From a checkpoint of a small contrastive audio-text model.
Model: 15.7M parameters, encoder depths [2, 4, 2], text encoder layers 12.
Training: muon at rate 0.0029, 3300 steps, batches of 128.
Rows from block 9 of the text encoder, named by matrix and row number. Rows with one number belong to one neuron. Each number is 128 + 24 x the weight over its row's rms, rounded and kept within 0 to 255. All counts start at 0. After the name is the row's rms in percent of the matrix's.
# fc1: MLP up (text_encoder.blocks.9.mlp.fc1.weight, 1024x256), inputs 0-85
# fc2: MLP down (text_encoder.blocks.9.mlp.fc2.weight, 256x1024, transposed), outputs 0-85
fc1.909 155 [ 97 151 116 149 125 132 103 164 121  63 118  98 134 127 126 156 140 119 141 116 141 145 146 104 158 125 123 119 135 114 119 165 131  99 115  91 104 116 129 127  95 150 148 185 136 139 138 140 128  82 124 112 119 130 106 155 145 126 157  96 142 183 135  91  98 138 150 162 111 103 135 109 125 135 162 110 118 140 189 126 128 115 108 139 111 122]
fc1.910 023 [121 138 183 117 105  97 180 130 117 156 138  94 135 128 142 103 175  89 114 141  95 135 136 133 110 128 124 159 109 144 103 125 142  83 123 147  99 114  98 115 133 106 127 157 142 123 153 113 169 110 155 115 129 106 118 142 111 118 113 145 146  91 131  90 126 125 110 165 117 133 135  65  93 111  88 160 108 125 136 115 103 131 112  93 157 171]
fc1.911 120 [132 146 110 124  95 121  84 137 105 102 122 134 157  94 115 136 137 125 155 133 118 168 135 119 114 147 127 130 103 112 127 143 127 122 142 138  98 204  93 153 106 135 124 122 128 133 144 122 101 105 168  69 130 108 129 141 107 100 150 125 127  91 129  76  82  94 160 176 132 103  98 135 112  99 134 165 144 119  97  90 112 167 159 100 126 115]
fc1.912 023 [161 105 102 104 147 124 129 139 167 162 168 129 119 110 108  55 122 137 162 116 137 152 149 131 126 102 114 110 130 104 157 116 156 122 197 137 110 125 143 143  86 175 105 124 109 109 135 162 126 138 135 136 151 145 117 123 110 161 116 141  80 128 124 140 160  80 141 147 152 159 141 116 114 124 147 138 145 110 128 118  74 159  92 107 119 129]
fc1.913 159 [149 101 125 121 141 117  85  89 162 126 117 158 109 160 158 141 145 115 130 167  87 139 109 123 103 115  82 127  86 118 136  97 131 160 162 115 135 146 137 115 128 125 130 121 135 125 108  89 106 101 154 116 156 168 171 159 189 144  91 116 145 111  79  88 119 133 142 155 122 101 108 140 130  89 151  99 127 130 132 112  96 129 136 125 125 114]
fc1.914 113 [117  89 167 115 132 150 145 173 128 162 106 132 106 121 120 114 120 137 129 109 108 145 110 137 122 133 166 119 107 166 160 106 118 141 105 129 121 197 128 120 108 121 141 153 141 141 130  84 143 128 142 107 153 114 125 189 107 154 102 133 145 125 155 112 143 151 110  92 118 156 132 142 150  97 118  91 121 131 165 106 102 174 143 142 117 106]
fc1.915 121 [106  74 127 121 110 135 114 145 165 160 163 128 138 108 107 107 140 133 170 148 133 161 140 134 150 135 139 126  78 124 102 117  92 108 130 129 109 121 111 105 137 106 134 134 125 183 125 113 121 113  73 109 134 138 137 137 150 153 158 172 123 130 132  79 149 104 171 123 154 141  99 167 140  93  96 130 151 121 105 120 125 107 149 163 104  80]
fc1.916 025 [147 126 102 147 116 114 119  87 112  97 139  98 156 135 116 119 117 149 160 110 116 171 112 104  93 110  97 131  97 150 136 145 115  90 168 152 124 104 131 142 116 170 123 111 100 101 178 115 190 144 173 153 147 132 122 141 157 135 118 131 128 144 117 134 133 100 115 134 186 160 116 130 117 135 151 109  88 141 121 130 111 104 106  89 126  76]
fc1.917 172 [127 126 170  83 180 193 163 150 141 134 115 151 123  77 125  88 116 103 106 136 132 136 120 154 125 159 145 142  59 106 135 127 164 112  92 121 112 134 144 103  93 117 120 114 119 103 141 100  78 106  91 162 163 103  92  71 131 130 143 157  97 157 110 104 134 133 130 141 137 130 114 122 152 119 129 129 116 163  74 112 115 129 146 102 105 143]
fc1.918 023 [174 138 103 105 135 133 133 119  57 117 105 114  98 117  85 137 152 101 111 150 125 114 123 122  54 127 114 132 111 132  89  94 152 131 165 140 107 117 137 118 113 152 104 125  80 112  99 103 100 132 126 121 125 162 132 151 149 136 145 137 113 162 137 139  99 114  98 151 183 128 138 151 106  85 149 126 174 127 137 121 128 137  99 104 159 133]
fc1.919 125 [128 144 133 121 145 145 113 142  85 125 123 140 146 160 143  83 152 120 106 144 118 152 121 137  85 122 155 133 112  90 129 137 139 117 122  85  36 140  91 154 125 138 128 150 136 111 128 124 101 131 157 145 148 149 136 129 113 114 167 129  71 125 136 123 113 167 125  87 112 123 121 106 134 125 164 143 171 136 125 117 128 115 162  88 135 111]
fc1.920 048 [136 161 114  89 124 188 154 126 114  99 132  93 101 139  58 135 145 121 152 101  89 149 153 145 145  96 121 130 166 115 139 106  94 150 170 154 121 132 135 144 131 143  93  91 148 128 134 128  81 168 136 156 124 125  81 126 144 114 140 147 128 128 136  75 144  98 131 143 124 136 135  94 127 110 121 146 137 143 104 160 124 138 137 103 145  74]
fc1.921 198 [101 125 155  98 119 152  51 137 127 119  94  86 135 105 112  84 116 120 115 130 113 131 110 131  96 130 132 118  80 113 175 139 108 130 147 107 144 178 121 139 104 104 116 136  87 117 147 150 114  78 134 119 133 160 151 185 164  90 140 115 140 140 123 153 123 106 145 112 137 114 136 128 164  83 124 101 119 116 147 150 107 110 120 122 117 116]
fc1.922 177 [ 76 126 158 103 127 148 130 175 116  95 125 139 129 115  46 138 136 131 114 144 121 180  95 136 105 124 161 123 141  80 105 145 146 168 169 130 158  94 121 145 174 135 132 115 146 122 123  68 129 126  97 117 114 135 113 141 147 130 127 122 172 124 120 116 118 112 126 127 149 147  86 125 119 149 151 138 179 163 154 120 129  96 112 130  86  83]
fc1.923 153 [ 51  92  92 123 138 128 103 127 128 159 102 120 103  70 124 145 150 155 145 183 148 132 147 106 144 122 163 117 111 106 128 132  81 146 112 116 106 152 141 143  98 109 105 137 142 146  76 113  96  93 150 153 145 145 120 109  70 158 149 137 131 107 100 136 130 149 151 167 133 101  92 153 125  88 118 159 141 133 147 104  78 145 114 138 101 121]
fc1.924 033 [148 108 148 134 111 149 116 159  86 133 132  93  90 144 127 175 133 141 103 170 164 115 102 110 126 111 148 116  92 139 103 120 106 119 135 135 133 167 176 122 129 100 100 102 126 139  80 139 121 131 101 117 111 135 150 134 169  99 132 155 112  93 156 117  90 158 132 140 143 152 154 127 172  86 117 141 141 111 167 129 155 136 119 109 118 123]
fc1.925 027 [108 100 102  84 108 128 143 125 179 143 128 118 146 131  95 135  94 127 136 136 103 122 162 146  94 111 145 104 134 180  97 114 165 147 130 113 147 123 146 165 130 117 137 124 149  88  88 120 130 184 156 161 155 140 147 143 137 120 135 116 142 146  83 116 101 134 152 151 137 135 124 107 150  69 122 145 161 143 156 130 135 138 153 129 129  70]
fc1.926 185 [119  83 117 161 130 148 128  76 116 112 110 118 133 162 185 152 147  87 121 149 127 143 115 145  87 114 101 126 110  98 126 173 130 124 149 146  96 143  86 143  95 149 136 130 135 118 105 140  93  98 120 128 130 137 148 109  92 136  92 131 139 123 115  61 100 175 116 146 120  99 135 125  97 101 157 111 129 131 103 102 145 142 178 119 135 158]
fc1.927 047 [150 113 151 138 153 117 132 170  89 119  91 135 117 103 156 135 167 135 139 164 114 119 154 101 131 111 112 138  96 135 173 146 110 161 165 118 111 156 142 112 119  94 110 147 158 147 112  80 116  81 138 110 158 136 168 100 121 129 124 145 161  87 129 140 116 137 174 164 106 152 157 103 115 101 125 132 115 145 106  96 154 140 119 128 184 162]
fc1.928 082 [129 168 147 140 106 116  70 137 145 152 110  91 154 122 149 132  93 108 134 120 135 115 134 138 110 132  91 132  81 123 127  93 107 133 136 125 144 134 107 160 149 120 115 126 133  94 142  80 118 120 132  98 123 150 121 138 162 130 113  99 177 129 149  85 133 188 135 105  96 112  94 125 120 141 125 111 120 154 146 116 108  90  81 117  73 106]
fc1.929 130 [148  98 111  99 130 164  98 151 135 114 145  96 143 158  65 102 113 134 121 124 121 145 167 133 136 115 143 112 101 145 117 124 152 125 159 144  76 155 160 149 105 157  87 100 148 127  96 139 108 104 116 163 142 149  94 151  95 125 143 122 157  91 133 124 182 147 107 124 124 118 142 143 141 111 118 126 119 127 134 148 123 125 134 118  83 131]
fc1.930 105 [101  93 131 178 138 122 133 133 174 155 125  94 101 112 166 107 127 143 100  70 124  82 147 138 147 160  83 111  97  96 141 174 103  98 106 133 121 136 105 156 112  89 118 123 101 104 139 123  98  95 126 127 164 150 137 106 120 152 175 130 154 150 132 130 122 156 148 115 107 122 148 139 171 148  84 106 150 113 145 119 132 111 136 150 106 147]
fc1.931 095 [121 124 199 113 157 151 119 120 115  76 135 124 157 158 130 140  88 134 120  97 118 116  91 165 112 137 133 107 165 134  96 103 120 136  98  71 142 140 115 134 138 117  81 131 127 147 141 156 108 103 144 126 165 116 122 144 117 127 107 103 135 125 164 134 162 132 170  76  92 117 130 121 127 141  89 127  91 120 185 106 126  97 129 100 142 141]
fc1.932 063 [102 107 107 116 161 145 122 133  94 151 135 161 129 127 106 100  92 126 152 123 130 123 154  94  79 152  73 177 123 170 173  67 138 119  98 151  69 131 143 127 130 151 127 159 132 155 125 129 146  93 138 122 155 120 137 148 128 140 154 132 110  85 103 102 111 102 162 104 135 120 165 114 141 147 106 145 140 130 105 171 108 119 131 125  98 119]
fc1.933 071 [161 141 115  75 103 136 112  91 153 161 106 113  94 115 104 103 129 113 101 128 113 146 166 137 142  90 109 158 110 113 127  99 170 113 134 122 113 113 111 133 122  85 140 113 134 120 118 124 113 119 146 155 131 168  91 150 118 138 165 102 151 142 101 114 132 180 143 167 130 146 111 135 174 154 112 106 137 129 146 111 121 119 132 121 127 115]
fc1.934 191 [116 127 152 116 109 179 127 122 133 185 128 107  91  96 144 105 106 123 101 138 163  93 130 119  60 117 132 147 113 116 157 106 140 111 129 115 130 152 112 136 119 118  93 122 150 155 124  99 127 130 108 141  94 137 104 137  98 123 153 156 103 109 144 109 119 112 129 102 152 127 120 147 100 131 102 139 132 115 126 150 158 143 181 105 130 136]
fc1.935 041 [152 106  99 126  85 126 155 134 153 161 145  93 122  83 124 105  96  99 134 114 145 158 146 126 129 118 145 101 110 138 125  98 145 111 157 130 143 135 127 179 140 141 114 108  78 109 107  94 129 150  64 134 108 123  98 156 199 132 146 166 141 154 133 112 142 106  94 141 130 172 107 103 179  88 137 133 151 121 150 151  91 139 126 125 119  69]
fc1.936 113 [112 131 169 140 166 195 106 103  83 107 134  92 163 114  93 127 136 146 115 178 185 148 131 123 124 100 148 102 110  67 111 143 106 100 132 128 150 154 153 139  72 153 142 142 137 123 108  73 148 130 117 120 152 163 126 159  98 123  83 149 119 135 120 116 149 111 112 138 153  96  92 126 132 102 139 140 151 152 145 126 111 160  71 133 149 133]
fc1.937 160 [117 195 118 138  81 203 110 152 173  82 103 122 167 127 133 118 144 121 160  88 155 139 165 132 130 118 127 115  81  94 155 112 107 110 114 108 132 110 136 148 147 151 117 149 163 116 112 117 101 127 131 115 132 140 112 146 150 124 130 148 133 127 117  75 143 117 148 151 112 110 136  94 105 121 158 127 111  99 180 122 140 138  88 120 124 153]
fc1.938 107 [ 88 147  98 114 128 189 114 112 116 131 137 131 125 150 114 113 125 140 172 158 137 112 127 151 114 123 168 183 147 160 105 126 120 127 115 114 132 144  90 160 119  90 116 119 140 163  79 191 136 141 168 132 152 153  66 117  86 112 134 134 100 158 113 139 142 100 129 143 100  66 138 132 116 157 115  94 133 154 142 156 125  96 123 135 117 145]
fc1.939 170 [143 115 128 122 158 149 127 101 117 145 137 128 152 123  95 138  98 143 145 133 117 134  96 128 138 128 118 132 113 114 119 149 109 114  94 153 133 116 110 137 142  98 144 133  95 109 135 104 151 111 128 103 147 105 123 124  99 121 195 150 146 133 127  81 101 125 165 142 143 140 129 150 135 116 110 117 145 105 119 119 107 140 125 176 133 142]
fc1.940 030 [152  95  81 118 101 123 101 111 173 151 117 131 161 108 109 117 101 171 127 108 131 140 139 130  87 121 157 129 155 140 107  99 126 132 134 132 136 132 151 138  83 142 130 135 110  66 100 138 142 149  83 113 110 107 140 168 171 137 143 140 125 154 104 129  97 116 143 152 137 127 115  96 127  67 124 145 147 116 138 145 122 124 123 130 126  93]
fc1.941 025 [118  75 118 147 141 196 166 173 173 137 140 138 131 100 128 135  93 117  98 110 105 141 155 180 153 124 147 119 105 168 146 104 154 142 171 108 161 141 135 142 119  83  95 118 111 153 107 131 122  89 109 125 140 103 125 145 137 145 144  95 106 144  70 122 132 179 118 124 144 165 106 177 144 141 142 140 147  96 109 148  54 129 112 113 115 127]
fc1.942 081 [ 99 140 146 103 131 133 109 172 165 160 148 130 127 149 145 126 113 158 100 131 103  93 110  93  47 128 138 136  74 134 166  90 133 157 179 140 101 171 133 154  97 130 123 119 126 149 116 120 140 100 132 113 138 109 152 136 107 138 173 135 111 141 110 120 104 128 125 155 115 149 102 128 175 101 128 143 123 124 137  71 127 123 164 167 125 113]
fc1.943 148 [163 166  96 134 133 177  93 116 135 142 105  95  96 136 116 170 111 106 156  88 118 155 125 143 110  93 121 138  76 105  78 131 148 110 138 173  99 106 119 138 150 101 123  81 153 170 132 142 129  74  73 137  83 132  73 141  94 126 109 107 128 139 132 106 127 151 119 120 132 135 136 111 124 127 150 123 131 132 138 163 154 153 117 109 157 182]
fc1.944 035 [ 86 128 165  88  83 148 166  86 122 155 122 120 142 139 118  87 110 105 113 141 131  90 145 171 142  93 161 135 103 134 110 115 120 100 102 160 131 113 105 180 127  87 158  82 170 120 152 107 136 136 142 148 158 139 105 109 131  95 149 158 149 138 151 126  85 145 148 158 102 153 107 104 125 130 117 153 152 149 156 142 121 129 151 151 176 111]
fc1.945 098 [115 146 165 137 155 128  87  97 172 109 139 113 126 113  89 101  99 113  97 155 127 131  65 101 111 120 130 132  98 114 133 102 123 133 157 132 156 121 156 113 119 116 132 105 129 117 126 123 106 148 112 151 117 133 100 107 144 119 148 126  98 140 166 114 110 122 170 165 114 122 107 137 181 166 113 125 115 121 109 128 145  86 111  81 105  88]
fc1.946 039 [138 155 132 124 115 116 111 110 157 160 163 131 165 133  80  60  93 130 146  64 108 160 163 135 129 141 177 132 142 110 115 129 128 129 108 136 168 125 132 145 126 154 184 148 105 104 166 121 159 142 119 142 117 106 146 117 123 126 140 154 149 120 114 134 150  90 102 121 108 154 135 106 107 117 108 112 101 137 138 140 109 146 126 133  95 100]
fc1.947 064 [138 136 128  88  97  68  68 137 112 163 133 132 140  94  76 117 126 132 152 126 104 138 138 101 106 151 143 127 128  84 138 160  77 125 118 144 120 134  89 152 122  69 108 148  83 128 123 150 154 120  97 123 155  89 144 139  96  90 187 137 121 169 123  91 120 147 147 137 106 122 141 164 149 145 131 125 105 114 122 148 121 143 125 151 125 148]
fc1.948 039 [124  89 134 130 141 128 146 170 143 150 160 115 157 133 133 143  99 132 149  97 146 103 139 139 140 126 136  87 158 113 162 146  91 123 137  99 128 111 124 116  87 111  99 131 109 146 131  99 124 122 150 115 135 108 138 107 133 140 121  75 138 103  96 114 100 117 102 100 119  92 160 164 134  75 133 150 134  90 148 129 124 120 147 177 145  71]
fc2.909 118 [129 138 154 136 156 144 135 114  81  96 152  83 126  78 164  83 118 152 157 108 135 125 119  96 187 138 120 108 103  83 119  98 108 120  69  99 145 173 113 145 111  90 117 113 122 178 115 144 133 134 155 125 161 127 109 144 111 124 131  92 156 108 140 122 126 117  94  89 120 135  87 146 142 127 127 122 121 134 141 103 128 153 141 127 118 149]
fc2.910 033 [137 123 129 111 142 131  77 138 133 127 148 154 137  87 100 104 113 138 130 106 181 123  93 164 120 133 149 104 164 100 184 152 107 156 143 128 125 116 178 107 148 138 124 110 116 133  99 174 113 154 101 135 121 146 140 112 107 170 141 127 135 132  94 151 107 104 135 105 121 144 139 179 150 148 133  81 167 155 149 166 142  95 128 153 136 126]
fc2.911 121 [126 140 110 114  83 137  95 139 122 115 147 127 153  91 141  81 106 136 106 105 132 135 144 124 117 147 137 136 122 157 144 123 111 153 150 124 119 100 143 158 132 115 158 128 192  82 105 108 140 133 112 151 135 115 118 128  96 122 108 126 129  97 121 160 153 150 145 122 114 131 113 155 115  91 115 133 155 124 144 146 111 143 137 113  81  98]
fc2.912 028 [100 160 168 174  93 156 106 134 101 122  89  93 165 121 102 163 129 114 100 149 106 103 108 154 127 151 138 137 141 144 116 120 117 125 111 133 179 135 137 118 151  48 113  88 131 160 139 116 145 145 114 140  98 146 140 151 130  73 152 147 147 127 117 130 106 171 133 143  93 117 118 121 182 123 126 129 104 138 143 109 167 112 160 115 123 148]
fc2.913 143 [111 155 150  63 130 123 140 144 176 123 129 140 131 149 162 112 144  79  89  77 117 117 113 144 130 151 127 153 160 157 163 137 192 141 161 122  97 142 165 143 120 108 132 134 151 139 129 180 102 118 115 187 121 120 108 149 143 129 131 108 114 144 124 126 128 124 162 127 141 153 171  91 110 102 107 112 121 156 100 177 154 121  99 121 123 151]
fc2.914 128 [127 143 118  94 110 133 144 148 125 110 111 112 161 169 126 109  93 126 104 117 159 110 170 122 118 145 151 104 121 135 109 149 131 127 166  91 112  99 122 131  92 176 123 139 142 110 133 123 121 131 138 158 128 116 123 115 135 111 129 144 102  94 126 110 156 165 144  95 118 128 121 135 119 138 152 177 137 127 159 134 135 125 126 141 126 108]
fc2.915 119 [173 117 129 162 130 122 129 120 115 104 149 133 118 149 124 182 183  96 126 134 128 156 148  89  84  86 122 151 114 107 117 155 115 105  93 111 105  92 101 154 146 142 123  96 116 131 189 163 170 159 146 125 136  98  95 137 149 159 171 119 121 141 144  98 157 120 201 170 141 140 111 148 149 102 112 135 142 124 128  95 125 140 118 155 111 118]
fc2.916 031 [134 135 150 112 144 152 135 162 142 206 145 161 121 105 102 109 136 131  83 149 172 112 115 167 161 152 139 118 163 103 143 110 145 128 117 106 128 159 121 122 133 114 132 161 180 143  89 155  90 119  73 105  83 113 115 127  92 131 134 132 155  91 123 112 109 173 166 125  86 130 173 146 132 118  88 143 146 130 112 121 113 162 147 134 134 190]
fc2.917 164 [114 169 112 122 141  96 149 126 107 100 120 109 104 145 128 171 113 134 146 189 148 145  99 167 100 122 134 136 111  96 127 144 115 109  94 152 128 108 102 157 136 147 116 138 137 117 102 136 126 120 118 110 140 135 120 112 142 134 112 138 153 149 140 128 123 156  93 154 181 125 134 135 130 150  87 119 108 122 125 136 135 127 112 161 126  98]
fc2.918 027 [129 130 156 119 106 179 155 134 195 144 134 122 151 139 137 107 142 139 140  79 113 134 111 134 186 111 136 131 209 109 160 143 124 145 105 117 109 168 155 150 132 129 133 123 163 155 123 167 139  95 111 142 108  92 124 104 116 107 167 120 165 105 142 123 140 131 162  70 109 169 137 114 154 146 126  98 109 134 129 106  90 121 130 159 132 145]
fc2.919 106 [130 167 126 131 123 144  97 104 121 158  94 187 145  88 111 124 147 160 159 123 128 166 147 135 139 159 104 138 148 126 139 140 134 137 136  97 124 101 128  96 144 141 132 145 139 104 138 142 125  77 132 153  96 182 135 166 115 142 126 164 129 128 143 122 141 139 131 113 107 132 126  97 134 149 142 122 104 126 104 147 107 114 145 151  95 138]
fc2.920 057 [140  93 152 102 173 139 172 181 153 146 123 160 148 121 179 147 125 134 103 164 146 151 124 125 109 110 141 133 121 138  78 117 165 131 111 137 166 117 108  93 161 121 153 143 140 133 101 101 144 118 142 157 124 147 139 136 113 157 176 153 133 179 183 149  90 177 105 136 117 137 129 163 144 149 146 139 154 133 137 148 103 122  91 126 139 170]
fc2.921 215 [114 119 101 127 155 159  93 150 156 111 142 164 134  99 168 137 123  99 104 107 114 145 137 157 116 150 165  97 131 168  99 155  95 117 145 126 150 111 152 130 105 137 137  80 110 150 138 146 136 136 142 107 161  95 118 154 167 143 122  82 124 109 108 150 118 103 130 160 149 143 142 107 128 105 142 164 144 119 147 134 136 110 146 143 111 132]
fc2.922 200 [111 107  86 117 139 128  73 124 136 127 153 192 173 129 134  86 122 117 111 181 146 161  61 110 167 139 116 139 108 133 161 104 125 128 106  77 139 121 127  87 109 141 129 160 130 140 194  97 139 154 139 139 109 103 112 113 172 100 101 139  89 148 117 144 142 117 119 118 126 144 177 124 134 129 135 106 120 117 119 123 117 131  92 106 150  82]
fc2.923 163 [149 150 166 181 142 172 116 103 101  91 143 119 109 149 107 138 115 117 117 149 139 143 119  86 109 139 148 160 114 124 134 104 147 118 128 165 142 141 123 145 135 155 105  82  97  72 176  94 144 140 141 116 124 111 125 141 156 139 129  95 118 128 116 117 140 151 105  76 127 119 116 130 132 156 145 128 145 153  99 123 117  87 113 164  98 117]
fc2.924 042 [131 160 108 130 158 130 165 119 171 137 145 157 139  95 153 137 143 150 102 135  94 126 102 157 111 109 120 180 143 103 133 126 158 145 119  92 103 143  75  89 144 145 154 140 146 106 173 126 130 100 152 136 125 125 128  90 138 175 165  99 108 153 143 170 128 127 124 113 103 152 111 134 114 121 157  93  99 149  71 127 119 131 108 136 134 138]
fc2.925 037 [165 155 139 150 153 135 120 153  96 113  99 115 132 110  98 128 178 144  96 188 118 109  97 122 171 110 126 135 120  63 129 153 122 111 139 115 117 118 140  92 113 130  89 151 115 175 164 153 112  75 108 108  99 121 112  78 166 105 123 128  97 106 171 130 146 123 124 132 144  99 163 142  86 139 144 110  99 125  86 134 104  80 106 117 118 179]
fc2.926 151 [142 123 106 152 175 145 169 120 142 114 132 149 119 122 140  99 143 154  82 155 126 119 116 134  97 118 141 198 138 132 151 156 129 119 103 104 108  79 132 144 135  79 147 170 132 137 120 170 115 123 116 154 176 133 132 136 154 141 173 112 167 118 142 167 150  80 110 110  71 136 110 142 167 144  79 133  98 106 142  98 106 136  91  85 136  96]
fc2.927 071 [146 144 104 115 116 157 128  93 150 140 176 156 131 115 123 128  90 116 103  76 105 157 127 146 114 159 126 144 153 132 121 117  99 148  97 143 130 123 116 141 132 142 138 116 134  88 137 147 178 157  91 122 111 138 109 170 141 153 152 133 124 145 128 148 140 157  71  84 106 138 119 145 183 121 150  87 141 104 149 152 118 142 132 124 106  98]
fc2.928 073 [162 149 112 143 130 109 158 114 171 109 168 144 106 175 119 111 144 126 100 134 114 119 109 142 142 140 131 153 158 160 159 145 120 128 108 118  98 122 180 138 131 146 132 134 147 156 179 146  88 156 125 149 151 175 110 103 144 104 104 111 162 119 113 171 136  91 146 138 160 135 162 108 160 134 116 144 119 122  83 133 139 108 171 142 135  83]
fc2.929 121 [143 128  91 153 133 154 187 152 133 121 100 105 139 135 165 141  95 119 137 144 116 125 100 132 124 108 105 143 158 129 109 138 115 116 170 119 108 130 132 129 158 132 135 146 111 115 133 142 134  92  87  84 127 138 141 141 155 159 108  95  90 129 144 142  67  92 154 137 115 167 108 103 129 136 135 131 123 150 176 147 156 145 141 133  97 122]
fc2.930 093 [ 98 112 163 129 103 131 133 172  88 126 123 115 148 137 106 116 117 144 113 127 136 101 140 140 120 111 105 119 114 159 119  47 150 170 118 135 155 116 157 149 133  99 182  99 149 108 126 196 151 126 119 162  70 131 120 121 158 146 143 161 137 104 104 127 139 173 158  60 140 159 127 154 156 137 128 141 121 144 100 153 107 137 156 116 138 150]
fc2.931 082 [157 161 117  94 130 163 153 110 136 122 156 106 140 121 144 137 129 132 160 162 121 140  97 114 105 125 128 164 123 120 123 110 155 108 129 105  93 119 128 122 112 156 130 137 173 134 113 101  89  82  90 101 120 123 104 117 113 132 171 162 132 122 118  75 140 152 111 154 105 139 104 137 121  81 122  97 144 150 109  77 117  98 106 119 115 143]
fc2.932 056 [166 142 122 139 121 154 112 167 151 154 158  93 143 158 135 164 163 129  88 161  79 120 132 119  98 107 149 129 102 152 138 153  96 132 190 144 133 150 117 145 179 128 139 131 138 152 143 117 139 133  95 134 126 178 152 113 147 129 115 145 100 137 122 126 153 156 132 130 123 128 105 134 128  93 124 150 157 140 144 139 130 136 134 145 100 151]
fc2.933 062 [136  81 119 135 108 107  97 133  76 115 130 142 115 183 122 115 158 118 144 105 131  70 122 117 117 118 119 105 104 113 136 129 136 163  90 128 132 159 148 134  96 113 117 113  67 162 109 129 136 129 146 149 181 153 139 152 126  92 109 137 141 100 124 162 122 125 120  91 109 157 155 157 144 146 133 125 106 130  94 131 123 129 147 140 140  90]
fc2.934 190 [131 147 115 122  84 121 173 173 127 116 138  85 112 115 141 117 115 179 141 125 131 118 117 130 153 125 123 141  99 126 109 123 121 165 130 123 131 177 138 115 122 144 101 124 142 109 118 135 156 108 139 110  88 141 130 149 175 123 103 118 110 137 122 127 165 135 129 101 116 154 134 135 126 185 136 124 116 142  97 135 131 167 141 108  92 138]
fc2.935 050 [116 143 155 154 184 164 130 127 141 114 120 127 115 134 112 153 157 154 112 166 134 105  95 163 136 136 139 116 143 119 104 144 105 119 114 121 126 170 118 102 131  99  94 181 175 182 116 171 157 121 133 135 137 166 132  86 109 138 106 108 121 119 162 170 116 117 179 128 144 134 146 163  86 105 120 134  95 178 100  99 123 118 156 107 162 160]
fc2.936 098 [181 122 129 105 115 168 159 133 174 102 142 149 104 128  84 130 127 111 145 138 145 124 162 142 133 111 133 134 101 128 128  85 134 102 143 177 142 148 106 123 105 146 134  79 100 141 150 131 107 150 161 132 141 122 104  90 128 140  90  87 129 127 106 127 127 133 129  95 151 178 124 115 142 126 114 148 137 138 147 159 113 131 116 165 159  75]
fc2.937 142 [113 132 128 138 149  89 150 136  95  87 109 114  88  91 113 112 125 138 102 101 136 152 117 134 132 141 116 175 111 137  98 101  77  89  96 124 149 123 140 127 147 125 105 123 158  86 171 126 158 163 193 128  95 105  97 122  86 122 174 125 139 103 155 164 150 154 139 114 145 163 124 153 152 175 124 124 126 160 145 134 122 125 138 142  93 122]
fc2.938 091 [148 139  96 110 150 160 167 126  81  99 109 129 135 124  99 146 107 116  86 159 161 175 145 134 126 160 149 152 134  80  98 151 115 170 142 135 147 105 121 162 118 150  94 122  98 108 121 136 100 122 125 149 148 110 125  91  95 118 133 139 114  94 104 116  86 160 174 104 142 146 130 115 118 126  92 116 137 130 122 128 150 105 139 152 108 137]
fc2.939 166 [131 153 158 146 130 141 133 134 116 112 125 136 168 128 100 162 156 100 161 126 135 129  99 108  77 110 126 107 108 127  80 124 142  63 107 127 107  80 143 137 189 137 150 117 132 136 141 139 164 103 170 158 158  80 130 141 122 184 145 100 122  80 119  68 110  96 163 137 139 142 150 164 147 110 115 142  96 148 140 111 145 124 122 164 124 131]
fc2.940 038 [129 151 129 166 148 167 132 160 138 135 108  97 137 124  94 127 175 110 115 161 107 151 126 129 150 114 117 108 111 107 109 165 171 105 133 100 127 120 127 117 122 120  71 147 147 187 142 115 112 111 161 140 137 175 114  71 149  95  88 114  96 133 169 137 140 106 140 136 140 121 154 128 144 131 122 129 114 156 102 103 113  99 143 111 101 132]
fc2.941 032 [142 173 162 141 126 101 116  85 115 109 104 108 126 153 168 151 133 133 170 129 121  95  84  92 102 104 107 132 145 100 109 144 110 149  88 129  98 133 130 137 133 147 124 104 142 125 152 117 140 160 133 173 135 137 133 104 145 120 150 137 103 117 180 146 151  86 177 167 137 123 128  85 102 107 135 139 124 154 117  89 203 140 147 122 132 139]
fc2.942 075 [153 134 150 168 142 140 153 108 117 142 110 104 132 119  70 141 132 133 151 109  95 116  88 120 137 136 126 103 154 126 122  82 116 158 117 159 161 119 162 121 139 147 140  95  99 128 106 134 120 157 134 113 146 143 127 120 140 122  94 124 125 137 106 142  89 133 136 158 104 113 149 118 123 155 151 103 129 100 146 140 200 108 158 106 136 183]
fc2.943 158 [170 122 164 166 130 170 129 146 129 125 132 138 155 151 133 164 160 140 110 153 164 120 155 156  99 113  86 130 121 143 126 138 131 135 105 157 171 130 150 121  86 126 104 157 102 155 120 107 147  89 155 137 114  82 148  77 140 130 139 115 181 148 166 154 151  87 117 141 147 123 138 152 152 128 128  93 123 111 166 123 120 141 106  72 139 127]
fc2.944 046 [131 130 100 166 174 118  83 154 110 110 132 140  82  77 121 165 152 129 148 179 117 108  70 121  99 130 142 149  96  94 152 148 154 133 153 118 105 101 165  72 150 128 105 173  89 133 126 128 122 134 141 119 129 125 128  98 110 158 121  87 114 125 118 150 131 106 135 167 136 114 128 165  86 103 141 112 120 148  78 113 129 101  98 100  90 157]
fc2.945 097 [138 153 145 128 102  82 115 134 124 107 192 136 126 157 108 158 157 115 144 130 124 129  68 130 157 111 131  70 191 116  88 173 147 134 179 152 137 161 113 153 156 137 140 161 118 110 152 128 130 100 159 113 101 126  84 151 130 133 111 121 168 140 104 104 104 166 145 152 172 113 185 167 142 131 110 107 120 140 124 147 146 112 124 118 173 136]
fc2.946 052 [133 138 154 125 128 104 107 176 103 117 102 128 102  98 101 161 185 143 112 175 142 109  98 131 131 123 105 117  78 129 138 147 139 115 167 109 112 126 144  93 118 104  96 115 137 148 105 121 104 147 141 133 134 144 111 138 142 119 105 126 107 117 106 134 132 163 167 116 182 104 138 145 137 126 120 141 125 103 108 159 114 111 136  90 145 169]
fc2.947 061 [141 142 136 187 114 157 145 152 119 115 141 140  88 140 144 176 109  83 109  94 160 108 118 148 143 122 134 144 124 102 125 134 121  99 112 122 170 121 130 106 130 129 149 126 110 148 134 148 130 155 135 130 169 135 110 113 108 145  55 161 116 108 106 109 135  81 118 131 131 122 160 118 152  96 125  93  97 115 111 111 146 125 175 139 137  99]
fc2.948 046 [152 158 150 103 130 123 125  49 103 109 121 124 139 145 138 128 106 164 146 133 156 168 102 117  96 112 145 151  88  95 110 110 140 145 139 117 144 119 137 135 153 167 139  90 144 125 118 120 104 141 133 158 125 141 130  99  93 136  93 153 124 167 147 144 150 142 140 181 147 147 132  79 134 178 151 103 112 145  65 123 132 139 110 103 132 160]